config.yaml
arch: "transformer"
model: "sound classifier"
dataset: "simulated modem signals in the audio band"
train_examples: 78125
noise_aug: 0.002
n_mels: 64
hop_length: 160
input: "mfcc"
spec_augment: true
win_length: 400
targets: ["carrier"]
num_classes: 4
norm: "rmsnorm"
norm_position: "pre"
hidden_act: "gelu"
mlp_ratio: 4
head_dim: 32
fused_qkv: true
bias: "all"
qk_norm: false
layer_scale_init: 0.1
parallel_block: false
inner_norm: false
subsampling: 2
layers: 6
width: 256
positions: "rope"
pooling: "mean"
mixing: "cutmix"
label_smoothing: 0.1
loss: "cross_entropy"
init: "kaiming_normal"
residual_init: "scaled_by_depth"
optimizer: "soap"
beta2: 0.99
learning_rate: 0.0027
beta1: 0.95
shampoo_beta: 0.99
eps: 1e-08
precondition_frequency: 16
max_precond_dim: 1024
one_sided: false
adamw_lr_other_params: 0.00083
max_grad_norm: 5.0
magnitude_pruning: 0.5
max_steps: 18800
batch_size: 256
epochs: 61.6
lr_schedule: "cosine"
final_lr_fraction: 0
warmup_steps: 3760
weight_decay: 0.0
adamw_weight_decay_other_params: 0.01
Rows from block 3, named by matrix and row number. Rows with one number belong to one attention dimension. Each number is 128 + 24 x the weight over its row's rms, rounded and kept within 0 to 255. All counts start at 0. After the name is the row's rms in percent of the matrix's.
# q: attention query, key and value (stacked) (model.blocks.3.attn.qkv.weight, 768x256, the q third), inputs 192-255
# k: attention query, key and value (stacked) (model.blocks.3.attn.qkv.weight, 768x256, the k third), inputs 192-255
q.200 094 [142 128 103 128 101 128 128 128  93 128 116 174 110 154 169 169 128 160 128 128 128 154 128 128 128 107 151 128 128 128 128  93 128 128 128 107 152 128  90 128 142 128 128  91 128 128 128  98 128 128 150 128  75 128 147  82  95 128 128 155 128  84 136 109]
q.201 091 [128 112 128 128 101 141 128 128  94 157 105 128 128 128 179 155 128 128 128 186 128 128 145 128 139 168 170 156 112 149 116 128 128 175 151 128 110 128 128 146 128  90  86 128 128  95 128 144 152 115 108 128 128 128 128 143 149 128 128 128 193 176 128 175]
q.202 098 [128 153 128 128 128  84 128 128 149 128 128 128 128 149 128 163 128  83  62 101 128 160 128 128 123 199 128 171 149 161 192 117 128 151 134 114 128 128 121 128 128 128 128  99 173  89 156 144  59 128 128  85  95  97 128 128 128 128 156 128 128 128 188 105]
q.203 094 [183 128 128 128 128 118 128 128 128 159 139 128 128 128 128 115 128 128 128 177 103 128 128 110 105 128 128  58  95 101 180 123 128 128  85 128 150 128 128 128 128 116 144 151 128 128 167 117 128  97 156 103 128 128 128  88  62 128 159 128 103 128 110 128]
q.204 090 [119 128  82 128 157 128 172 128 128 128 128 128 128 128 103 128 128 128 102  78 128 128 184  84 105 186 128 128 159 156 128 128 189 128 128 128 164 126 128 149 161 128 192 128 128 128 128 128 128 128 134 101 105 147 128 108 128 135 128 107 152 157 128 128]
q.205 106 [ 63 142  69 128  72 150  78 128 128 139 128 128  86 106 128 128 128 128 128  87 128 128 128 128  91 128  98 128 128 116 128 117 123 128 155 128 128 156 141 128 182 128 128 128 128 155 140 128 128 128 159 120 117 173 138 128 128 128 150 128 128 128 148 144]
q.206 106 [128 109 149  97 106 100 128 128 100  84 205 154 117 125 128 128 128  98 144 110 150 128 128 184 128 142 128 128 106 153 171 128 128 155  82 128 179 105  87 163 236 147 156 146 128 128 128 102 128 128 128 197 103 128 128 174 144 108 128 128 128 157 128 128]
q.207 103 [106 142 154 135 141 164 128  86 128 128 128 171 128 128 128 133 128 179 128 128 120 186 128 128 151 128 128 128  83 147 128 128  91 159 128 158 128 128 128 128 158 128 128 128 170  55 128 128 149 128 162 128 128 128 128 102 128 128 128 128 128  97 139 104]
q.208 111 [104 128 143 184 128 143 151 128 134 143 108 165 117 105 128 147 128 128 128 122  76 128 128 128 128 109 128 128 128 128 128  66 128 128 128 128 160 103 102 128 128  99 128 149 128 147 143 128  91 128 155 128 128 104 155 102 110  92 128 128 128 150 128 155]
q.209 107 [128 109 135 128 187 144 128 100 128 145 128 128 128 150 145  92 167 144 135 128 112 128 128 128 106 150 128 128 151 128 182 128 128 164 179 105 128 128 128  66 134 160 128 125 128 151 165 108 165  86 128 128 128 164 171 138 170  86 128 155 181 128  79 126]
q.210 108 [119 128 128 128 106 166 128 128 138  91 135  81 128 128 128 144 114 184 128 128 176 128 128 110 119 128 155 204 128  83 128 175 128  97  85 128  96 128 128 128 128 128 128 128 154 128  97 128 128 128 109  98 128 153 118 128 163 152 128 147 152 128 142 128]
q.211 109 [115  81 179 128 128 159  91 112 128 128 128 128  99  88 128 128 136  81 128 177  73 128  87  89 128 169 128 128 119 128 128 128 128 128 171 128 128 104 128 155 131 128 110 128 128 128 109 144 128 128 102  93 128 128  87 128 128 128 128 182 128 171 128 101]
q.212 109 [165 128 128 146 128 128 128 157 128  85 157 101 101 140 115 128 128 128 128 128 128 128 128 128 128  87 128 128  64 128 128 128 128 128 151  72 108 128 128 128  99 128  47 136 100 128 107 128  99 165 113 123 193  95 105 128 128 128 149  93  93 128  94 158]
q.213 095 [162 112 128 166 156 128 128  99 167  83 163 128 128 128 104  87 128  97  97 128 152  85 128  94 121 128 101 205 128 178 100 128 135 128 105 128  90 128 128  89 105 114  95 148  89 142  97 158 128 128 128 158 128 128 128 131 128 128 128 128 128 128 128 128]
q.214 095 [128 219 128 177 160 100 178 128 128 101 150 128  89 158 128  81 128 148 180 178 128 164 128  94 102 128 151 128 128 128 128  96 128 172 152 128 158  77 128 207 128 160 128 160 128  82 128 128 128 128 128 139 128 159  83 128 150 128 128 128 132 128 128 176]
q.215 102 [128 128 145  86 128 161 147 128 128 128 150 128 161 108 170 100 159 128 128 128 128 101 172 128 124 128  82 172 147 147 153 128 146 128 166  74 133 158 128  97  92 128 128 139 128 128  78 128 128 111 125 105 158 128 128 179 128 163 128 175 128 128 128 181]
q.216 113 [152 118 128 128 128 128 128 128 158 160 128 151 130 128 146 128 132 128 128 128 148 128  97 128 128 103 116 128 164 141 128 106 151 142 128  71 128 128 128 128 128 122 128 128 151 128 167 128 156 159 140  98 128 111 128 156 128 128 151 128 148 150 128 136]
q.217 107 [128  87 161 154 128 128 128 128 128 128 128 118  94 128 128 157 128 193 116 128 163 134 105 136 136  80 128 137 128 128 132 128 128 148 113 128 111 128 153  98  89 111 128  86 128 128 128 128 142 176 128 128 128  68  57 128 158 128  87 128 103 128 218 105]
q.218 100 [142 128 128 143 126  93 105 128 128 126 128 177  68 128  75 162 128 128 133 128 128 173 177 128 105 145 128 164  99 128 128 128 114 100  80 163 168 128 128 159 128 128 162 163 116  99 124 110 104 122 104 128 143 128 126 164 128 143 128 100 128 128 128 128]
q.219 106 [116 128 128 128 128 128  97 128 128  96 128 128 128 110 128  86  85 128 128 128 138 152 128 128 121 128 131 128  84 179 143 128 128 128 120 167 128 128 128 110 128 127 128 102 144  96 128 156 128  88 156 128 128 128 179 128 122 128 100 106  72  86 122 131]
q.220 100 [128 167 121 152 169 113 128 128 128  99 128 128 117 128 128 128 128 128 152  79 128  82 128 158 128 128 128  74 128 128 128 128  57 109 163 158  99 128 128 103  79 128 166 128 128 176 105 128 181 108  85 128 188  91 128 104 128  87 128 125 112 109 128 128]
q.221 108 [128 128 128 161 128 175 128  90 128 128 148  75 113 138 132  49 164 145  93 144 128 136 129  54 128 128 123 125 128 128 181 128 100 148  84 106 103 128 128 137 128 126 128 151 128 128 128 181 130 128 121 128 128 128 128  93 128 128 156 151 164 128 139 142]
q.222 099 [ 94 128 128 128  92 158 170 128 128  99 164  80  94  95 147 122 135 128 178 128 128  57 128 128 130 128 128 128 132 128 104 128 128 160 144 105  75  88 128 128 128 128 184  91 199 150 111 128 128 136 114 128 128 128 128  74 128 128 155 155 128 178 128 128]
k.200 101 [ 94 164 128 178 147 128 111  77 128 128  87 160 151 128 132 128 158 155 114 128 128 128 100 162 128 128 128 123 128 128 128 149 128 128 128 127  95 165 105 128 167 128 128 136 128 128 142 128 128 128 128  95  66 128  62  77 119 128 128 128  91 101  67 113]
k.201 094 [128  86 128 128 128 128 145 128 128 128 128 148  90 169 166 128 128 128  56 128  97 121 130 128 128 106 128 155 183 128 120 155 113 212 128  88 156 128 116  96 120 165 161 175 149 111 166 128 157 128 147 142 128 128 128 136 128 128 128 128 128 164 147  99]
k.202 097 [114 128 128 107  54 128 136 128 128 128 128 195 128  84 128 128  59 128 128 128 128 101 163 101 155 128 128 128 128 128 128  96 128 128 128 149 128  80 113 112 181 128 154 128 193 156 128 154 128 128 128 153  83 128 128 128 128 179  93 100 128 101 128 109]
k.203 106 [128 107 138 146 128 128 176 107 128 128 128 174  93 145 128 113 128 128 128 148 128 128 117 113 128 141 128 128 148 169 103 148  72 115 128  86 128 187 141 128 136 128 119 140 128 170 128 197 169 167 132 140 128 114  97 128 128 128  97 117  98 197 169 128]
k.204 095 [128 156 128 128  85 128 128 128 128 128 128 175 170  48 128 128 128 128 157 128 157 128 144 128 128 128 131 154 128 128 128 175 128 128 128 103  89 128 162 152 132  95 137 128 128 128 128 130 100 151 135 162 128 121  80 128 128 128 104 124 128 121 128 128]
k.205 114 [153 128  95 159 128 128 128 128 172 115 128 165 128 128 103 128 128 110  73 158 151 128 177 128 175 149 112 164 128 195 128 128 128 167 128  89 128 115 182 128  73 182 128 128 128 158 100 128 185  92 128 128  84 119 128 125 115 128 103 128 115 139 131 128]
k.206 110 [177 112 108  95 145 103 101 128  95 128 166 128 128 128 128 128 150 128 128  82 128 148 113 128 181 161 164 128 164 128 128 128  99 179 172  94 128 109 175 128 128 169 128 113 128 128 110 128  93 121 115  95 136 155  98 128 128 128 152 128 128 128 128 161]
k.207 107 [109 128 128 147 161 128 170 128 128 148 128 168 128 128 128 152 128 203  68  77 165  92 128 128 177 110 118  96 128 191 128 176 139 128  98 128 128 151 128 144 128 128 136 110  78 128 128 128 128 128 142 128 128 128 128 122 128 118  84 128 107 128 128 176]
k.208 102 [128 105 128 128 128  66 128 128 128  65 113 128 117 128 165 128 128 116 172 128 128 128 132 111 119 103 112 118  64 128  85 124 162 188 128 117  91 169 170 128 164 128 188 128 128 111 127 128  74 128 104 172 121 128  67 128 115 137 128 112 128 128  74 128]
k.209 104 [137 128 108 130 128 128 135 128 128 100 108 128 163  96 128 128  87 128 128 128 128 128 173 128 196 161 190 128 158  75  70 146 128 128  88 128 140 197 128 137 128 128 116 128  61 128 128 128 128 128 128 128 128 152 128 128 128 107 140 137  95 143 140 128]
k.210 095 [158 128 110 128 128 162 128  88 164 160 128 128 128 159  96  60  95 109 128 108 128 113 109 180 128 128 128 128 123 128 128 113 142 104 128  80  93 128 128 156  95 128 128 153 128 128 128 128 128  49 128 149 153 128 172 128 164 134 124 128 128 102 174 103]
k.211 112 [106  90 173 128 183 108 128 128 154 128 128 107 128 188 128 128 153 128 128 185 102 128 146 168 128 128  73 154 128 128 143 128 128 147  90 137 128 126  76 128 128 128  94  92 128 112 176 128 149 128 115 128 128 110 128  79  84 128 113  32 128 130 128 128]
k.212 104 [ 76 115 145  95 106  96 138 128 128 129 101  94 128  95 128 128 128 154  91 104  98 128 128 128 158 128 128 156 128 128 151 128 155 110  81 128  91 111  94  82 128 163 128 104 138 128 145 119 128 107 110 100 128 128 128  85 128 128  92 136 133 140  97 128]
k.213 096 [128 128 169 179 128 128  96 128 152 197 172 128 128 157  94 128 100 128 128 137  81 112 167 128 128 173 128  73 181 101 108 128 128 113 196 101 199 128 113 154  72 163 121 128 113 128 128 107 128 110 128  66 170 144 128 128 112 128 128 128 109 128 127 128]
k.214 103 [128 113 128  99 128 122 126 128  95 165 128  85 128  81 179 128 128 128 139 128 147 152 128 128 128 150 102 102 110 128 128 117 170 128  68 136 128 128  95 164 128  73 128 128 128 163 128 147 128 128 148  75 177 137  71 159 128 128 128 128 128 128 128 128]
k.215 103 [104 127 128 149  60 160 128 182 140 106 128  98 128 128 163 128 128 128 171 128 128 157 176 128 128 104 153 128 128 137 128 111  99 149 128 128 165  68 128 128 128 159 162 145 100 128 128 128 103  92 128 128 128 167 128 128 128 128 128  94 128 128  85 128]
k.216 109 [106 128 128 128 128 223 157 133  79 115 143 128 120 128 177 128 128 128 128 128 147 128 152 128 128 100 151 128 139 128 128 128 128  94 128 128 130 128 142 128 128 126 107 128 128 152 110 128 128 128 128  49  88 128 120 106 153 128 190 128 182 128  74 128]
k.217 105 [167 118 128 128 128 128  98 174  90 128 100 145  87 140 107 128 140 128 159 128 136 128 128 128 128 128 128 128 128 192 128 128 147  98  82 128 128 128 128 181 128 123 150 128 147 102 110 128 128 128 128 128 128 128 123 149 128 128 128 134  74 128  99 128]
k.218 107 [ 92 128 154  74 144 128 128  69 128 125 128  96 164 128 128 128  93  96 128 128 128 115 128 128 128 110 114 128 107 128  73 100 103 128 152 137 152 128 128 164 137 172  94 128 128 128 188 128  73 158 128 128 160 128 128 128 128 128  75 128 184 128 157 128]
k.219 109 [ 88 128 128 159  83 115 105  99 148 165 150 144 128 128 168 128 128 128 128 128 155 153 154  90  72 128 141 128 128 128 140  99 116 128 147 128 128 137 124 128 128 151 128 128 124 128 128 177  77 118  96 136 106 138 148 112 128 128 128 128 100 128 126 128]
k.220 102 [128 128 128 176 128 107 128 128 148 128 159 128 153 128 147 128 128 128 177 128 128 108 158 128 128 111 201  89 128 128 128 128 128 128 128 128 149 128 157 128 128 153 128 150 152 128 130  89 148 128 142 128  79 101 128 185  69 105 128 189 128 153 128 183]
k.221 104 [128 128 128 128 128 105  98 118 108 128 159 128  96 140  74 128 128 117 156 139 111 128 117 154 138 128 128 128 158 159  71 128 161 128 105  79 128 152 128  68 150 151 128 128 128 144 128 128 182 188  89 128 128 128 145 160 105 128 128 145 128 106 103 177]
k.222 105 [128 170 128 150 128 148 164 165 170 124 128  86 155 128 129 128 128 139 128  96  73 128 183 128 153 128 128 112 128 128 128 128 128 128 128 156 128 128 128 210 128 153 128 128 105 128  81 112 128 128 128 128 125 128 224 128 128 128 148  74 128 128 102 134]